config.yaml
encoder_arch: "conformer"
model: "encoder-decoder audio transcriber"
vocab_size: 55
decoder_mlp_ratio: 4
decoder_parallel_block: false
Rows from block 3 of the audio encoder of a small encoder-decoder audio transcriber, named by matrix and row number. Rows with one number within an expert belong to one neuron, the router's apart. Each number is 500 + 40 x the weight over its row's rms, rounded and kept within 0 to 999. All counts start at 0. Numbers have three digits each.
Before each expert's rows are labels from the 100 clips, of 14976, where the router gives the expert most weight on average: "lies over" is the class under the peak. Only what is clearly more common there than usual is listed. The data: babble in 24 made-up languages, each with its own sounds, syllables and stress or tones, from a formant synthesiser.
# router: slot weights (encoder.blocks.3.mlp.router.weight, 8x128), inputs 0-63
# gate: expert gate (encoder.blocks.3.mlp.gate, 8x128x128), inputs 0-63
# up: expert up (encoder.blocks.3.mlp.up, 8x128x128), inputs 0-63
# down: expert down (encoder.blocks.3.mlp.down, 8x128x128, transposed), outputs 0-63

# expert 4
lies over: /ç/
router.4:521484407518532597538517502543454510490451544496542417521527478477496470453502528504426501501487436528523517437509550590473503511466515563532564451524578548513503492523449432511486504498467524
gate.0:518544484474567499540474549525537502523459455487543513510529535488484452430512493434457566521470433446502579534533419513446469499488525462525424460490463481479503505462521493484432523495487545
up.0:534509502444407560518540475546426510528500548597532444473497496553497453515470542506512463389525507524542499539523481432478526532597485562487520473527464545500518481505484511545556480545489543
down.0:450430554574449568480589508516557430487509473525472603489525546545544553513473499500541518450609444526504512475452535478432545509484428489526477486531482474569455431444466427464537526534470585
gate.1:487539519430517412554493525522526476539513414516441545459451505479533492555496507410542462513462469471584473541520483499480497501517524538461457415489520544531550505497559549507570479478477487
up.1:404545485487507427444561477568499547481503462555426466518500510436508561498509564466545549514487443455490512511512490535443477496420514562478437479491485520522460533483534437481531419524496554
down.1:487523482475434538549454412488510526469530517536517513543451528505478543444495508491495452518474463511459505481587496431421483498467484479540560487469516537493512420521519496544429486506455596
gate.2:492496521500454502441507600483467494480487517490474512622451536503529506536492460478564426457491491509507535522520503502459526461437482560525454502433563546524487518473531496476434462529514481
up.2:506495508562438408468537566479447492462443540493429501485511546507531476495525484557434535459495569498497519539468551483530488511469430444526476505511527455462623560558489560536556497486508520
down.2:531509530566473486512521439476496407479484421536538542412473466517461433442449486468505450465518508521489504508497579512526533486561465490483533428492460521471501450511474569546551490480432461
gate.3:521470445550575469458521510526476537537541528534535553527518462479526619493503530498507559549465491466594495462500488498492503440490540517555514463430542428479457521451533514501451447507457435
up.3:483519538428440526564510481481513470485486472492467437480487545531438421491533490500481483453523508534415464567496504501494490540537481505462498566553440540483530493509508480473532560490552569
down.3:510478476526491462450539532483493512492498532493432501549514445469525521479485517494469538560536516549503523423511554496577436504447558551493464522466521494455535430472396511504478512460479474
gate.4:519497520446466483457490519508500481499506525427457474650498555535409426456580504432507551558431479484523545487520494482412458488569497476481471570514453517477503468513476503544472508581484488
up.4:449485560503479521497473510487500503497559529530497452510475487412506439487453503493444533473526538519435529528523521503409475453524477514542538554527490542508523491478494542475464486539523416
down.4:483514532569501495487531498528449428539445447532516396536395516578547527446552467462461577502463506475518469458492488477527577469477469520518527508505492484545568510558483494529473475505537466
gate.5:555478432465462508519550515461464484488496462518461415546502468469556473448453514550567439487491535434553499455536552505515424488458519502528453465484536474545537506594535471513461519474478529
up.5:552520570498522494450511470428576472488528570456491564650487554513480471449514539495473489479457437502502490482493515546497469470503459539493503563486424530504499442486593487531504498512548598
down.5:446431503562431569479478529469483520524430552460502538568547494477465471532533380509509535507464443496483496516440449517558463472507502499473574519483457487474513399514450570478467520474528550
gate.6:518510487435549512525482489486505519476490559520495475488556500437519635491554553520557514546460495527528464430599477495527473493468584493516464457472580486547488516485468569506491517510452464
up.6:465532526497523524473512480533514476502492474486542504501467489571467364423513512478493499586544523479492496494376469438499430506506479504496477480495388564471537532542513472506501469446529546
down.6:495435487502527483466489561476513529499536502539480520623573406470554485512495524519537529568514549563507502414563608539512457505489555434508477540468527474446528527524454506573507519484497513

# expert 2
lies over: /ɛ̃/
router.2:406533557496531485468482514518491506500511492485523534517512541488516502574461473488439460506483536463492508483439500497509506445504422524500510463575453456537537539538583482553453495488460435
gate.0:451541475476547462446572492501598472533492496444463484482468517484543459472506530496508490551446539522494510507559538461578346479404509473510497564462522499499444499524538555416419533535546426
up.0:545470540491458513519455474505431501464496482562481469482553507509497512520501443491504519430523483484490531501457490512403587515616475496435463456513541490493556520479482425555587499516441564
down.0:514587514465519527458574561514492570534505487485431530465509481517510453558468498466444499455472474507477489413558509479522429518434533511430489507621483413534499524517463527459484495440468466
gate.1:514490485442493593519518468451524453500473453489487445430537530536447453447559450429475505507526474544439441543542489506493465550485560461468490496464451558479461495527478523413475567459562504
up.1:450477506495510421449528513536495524553500571472480504519417453449501387482503542495501576577504505515518478533519529487510382515408517508527525482467487503518471405503497545491408496476536463
down.1:503555441488529513535498478539477580508512498506499461555503478472521456521474497473537497513440575504457498422532525492502410538502610468402495472531525478510457583522519504541470488540530512
gate.2:470541447494535514452566507508548485535417508419480519502504560494546449472538534482525474528487500525498462546521501453556430507381498527510458585469558471507454469507559577444460509493552409
up.2:479491574452478541521445517474403507500551475547531459484539490491496500550476468514474504449503494477469463518482504500473565536571516439472480461527449521493509525502561439560517561493413571
down.2:555537534443497471540544554479512494489524405397378522475500536466472445518508546473538505431506409520513492490508457503448477511444476432465516503529457437492513477500453503495464523447422427
gate.3:526500460512474542478560437469533471472482477428424455453505508485457492452566475442505508533557472559461473526499476519504418554467553466476466514436451517478484467523446556417515554450566490
up.3:559508527534474514523443511480450493440504475526516531552520519559502533540490447511497500429536518475444516472520419536452554522530461494474499526607441528475615513551503402488567482496462542
down.3:507499560519478521501467541497547411570482516476456534464488536531457498468517479449464481558547485414495501598528475499495599482527446536546537506481452545524549467525550484444496474499552558
gate.4:489501529416523421452574529514523525521558509469480559526453488426516437511501505505434584623509497462473510512518543471556412507476497514551472465432459496476417447458488568514445498497507479
up.4:455494497513463524391426521491459527497563506499498582517544422510479567502475492480559494562554441506509512515382451457466480519511445467519484549518539535479445531465455512535532505522518539
down.4:526604481485476539560438485523475504504503488480469521499507477506563483561470465510556532527422538498453503520518517479509413536523542421399421519481498432455449562500507523533521504490510490
gate.5:473500466486509529506473534509490543514569481413450514494458499471538583485497505469508510513500445456522440511578430485477464501495481487485434470502442515447532620566464544458485516457503509
up.5:486544555409522533462530539474495469497591512494552537526544485536483489516455462529483528483518517450472495519472486518488455514487514511529574480473482451427483456506560530499467538542378432
down.5:537569489508514524448531506455497606477491434477500492471515519523561455481467427524529576428442421465442519482493457485551465500525517432496503548526526492527456552470484508553524534461511454
gate.6:458524507458488518477596463466510455544473487458490544484484513482434480458546464447487481546535452558534436533510469491537473531482543456502506468444541558501393478408461521428498572451513484
up.6:459491477447534483423510478512472564543484554467449482473441498449514494516470540537482490445433497490552517469559508444535475545404554520499511469419556490504517490504499549482466518457480402
down.6:509498457499508532474522496522474576457519531521472484539436479472498496562456523501451486451468486538488476349537547511536420525460580486426483528528564437549499495524463500540510514416462455

# expert 5
lies over: silence
router.5:471567464511500484520491512540486493495421587512528484465476514387533416517459544497390511528434479499465543490570524453577513481492527481507529484507468396520531472569511491518511444470516484
gate.0:428462461513511456468532530498531487491570505486492504564464456408459479432493474452491553634543441542515475481428499598521418519448463531520487515490485521505455482485478540504481532505521541
up.0:563510534478462527543455513501500496474446515544506477470496606499491526555499484541442450398426505476492496426540461528471601509569483457450494527522474491499520493525484417514577484511447528
down.0:523512467497402527454530567512441510415472541496424533455490521498501566506479551503467514443551437514612474507559488513454576532515491510495479510487520525527577435485413497476553558468450511
gate.1:480506563464496556469531501526513501548575481512505558551482514465517437505562524452497473477477478551506510529469487545503536498436480468502458528531512484516507485503512488546476458519538417
up.1:495471489499516468508473524508501469489572527494534440460484556491521439490506542460498423567512480540472560437402563485512524528487460553484492395527478546445422485509481477515542433478475455
down.1:534528479488568468517502526499536500491481479558561566515434395421449409469531486499483461527506527492451525501453517463452461418461470435473557451427589506437480470523487473507548489452547520
gate.2:493437511537516515518483466512554538507527512494484510471444544543543480507542473511548416549465509524516485514528487499552450436503503487501475446468530489477479544532479463466465540431566532
up.2:444510495528497481512558430508547440523508524421561490424517487571567449469495510526489497520437505463492527464501514467521496466542528489510505436491455446461495541485480519531529511497499511
down.2:495515465586487457447459574498434513488548517491570461535476460516490527478491503485499536515379430476503502439550489513441462490575522509493416545537501526532512499444592494495428506425446435
gate.3:426512512508461499498524481467512505533641478480520546509519513450507446421535494451477453434518504462522482589509506462501458513492553520424474435465513488419524473506501480500481515463482479
up.3:452475463417454500458564513568529452475437498494453471444451479447485471499474492489510437482530573446476503542577516521500496576434514467443540518524466515558551532460458487478538484512501570
down.3:475437494575578550461491537484518399479484498525498510445444584400518559539462508551464467493529531561445530527495496550489468497450517533486461533534507517471519487514439474464500541501405464
gate.4:508545499537481523532464497463611531457467497448467554577468470530512510551509478503504527513479495504507510463468477481541533444449510483530450458547405530455512571507481538447459515509472495
up.4:426564477466534495498488475472564503467512556537575501492538537494499494596452487482456493457548512496483511456413449466496476431487510535546528451509560533488429454490601489553452514471527504
down.4:478442550476501553418501528469560472413556506533522526509514489485469464514438443604482570500494482469487498433475510527501479496522522566548544498482519483428467461500487428562487547496457463
gate.5:495479444419526459516512396478525509504524487562487472489509478526516487517540495535529569470459490498513477549562489457452506514506552481533474439452531493548514547406486556531442512437454505
up.5:434467500514547514469531479500458456534577552548485527496524440475499492447561540500544545528522482555587496468427539420512419553532586558514487448430535503475475496458496572455488498460497495
down.5:460435496425540475513454459501447513512548499543597461542526445501579497537533510508507554506430568481505496461477550482493466451498607492506453498478522470516503560479501502585495471514468501
gate.6:493532525446541448502498511517463548507442481471513535466533432546481542486527557481516518489536508502447456544512463550470541578470475515452497506594525487468404577498542567505551440514518530
up.6:482489531609462480524470531475491581514478517497479389456500513558480481469558488519391503515545506508492517584489473545492416454490480466455512536539566450437488516496525474478568538575420484
down.6:510515473498460549473489503537553439565580557556563453457531544508525505460442469485515544567472539494484509486538530494476478427467453457490423431481477481461475512519490577451499456501582610

# expert 1
lies over: silence
router.1:552498488450489491496509436489480514510437540471543468522513504463532474504439565487411522539439511535542539473567467517483508461536525473540537474524492415492449551470506496544560459435470452
gate.0:536449524438455470482573529451501480511447518437543485471460533462459498468465530489480485423513509541430437495473393485517543510502569488522491501523414467493507540489548553539620505559477491
up.0:528515562504515486582405481496457504512485464469418500468507428572509500509490554531526473472536518432483520549446487397561547496544528502509496492531447512463548456537536502505539545544503548
down.0:469439505522521480441482489600546512503514363539476451465456517458520553494508463543488478525414476453495565468506553449448494420515485394519597507564509506507480508471494485538463517469458438
gate.1:444461474485466548475470458496514454436542455488461478535481447517450515479495480491525523491572478524462489558479515507471503502504516496428427481462492542577556531489499564486511564499545541
up.1:438489495553578486469494468488511449535617463548512554513543455505499545499511501487566573629523465485527501480408429506518536454492459551503465442549457501487479538464491531495438463513489504
down.1:516485591485528484527493465494508450492499445482525560482542532543536481453538444496521525569479552544464497523453456476488473479497524490551481514463447495465494501444525442446539429554562494
gate.2:470436508496520523562506578473481477472624510497484537489522476514519506499552515512502510473508528507440487444472553370508462515531534477511501469451629476521498544490424518553424567458474537
up.2:543472454510485498483550475539490510525543545433428467525492425444505509478524497502506531512451523437517529516510537495555510509523503483499380421448498440474508530435459500518439540455510532
down.2:507485449546513540589419508482532492454479460531532437459523443467504538533501421504527511496419508509505543463485574517532463480489638432504483491465542495523515519518514496582457483479466538
gate.3:475499457426416509531503497476518493515415554492472359464517544554501434500490562516521401427504502537509494493582567471474475552524539533495465456424537495500507439584534480461547523487577523
up.3:446589543538622492484419558531542559508529520520534492528476499506500454511465524506445519518430568435473511477489449506459542432488443481542484536538471477469453549527563491504442465580456500
down.3:549568567566474471443491501499560445523517480443377590503494583523468463412512477473499468563527551540476496515501487475558489512472528513515520538480440485483520466440503457412521498534574485
gate.4:485454498494499495464595531502547453519506495476451481503453529460502488428528485418481501599512452563500522520497524542518460551439585535508498531410504495504446447470461581476503535465570545
up.4:515566447412497553602490497524500500478485504526484451449475530537512485561475524549500444414478544495558490469607546476523522499565516434514525428492476482547587525579551460522561484481489481
down.4:502531490573432515472599512449507441488531516466414502489450475476427515497469548518520503423565484515599502585495498474519502581518455498499506545484526521502536407537470516463505511425492527
gate.5:512509612505478458524480506475503497472559463496462565518499485502497345495521493539492523581502508514492492495428487485469506494455503509524527503512424503530468493481575480464509446489473479
up.5:525454403529444554467500511489471491465460531555471483535536530488489486529458506458521510486468546507499522552564505466462472465554521523480499514554567519526522478485444488505496646516484529
down.5:444447521490562550488468459504463480480500544553486477533496480466452590532508492534512572558509501530515549529578549451518528485546534457476488557481488506486539529491452465546501588482437554
gate.6:506460549497482567488524441419522439496525448437463461427513537532483433474557457462542502496580474512435492552451480502505456551424499479481467543488430551481489482505504550468477564454538497
up.6:483438485514536480469516469522557500512513550537511472487532478430492575479542537510522528606487493533567500462498535498515442494449560543498429466429545513468404505408421513472474526516478514
down.6:490392440420544486529499506560487572480497475528563457505552433502520520528535484486546496506444546518483493391510486481504450454504615507496418491445521498492485544524478498579434495516453475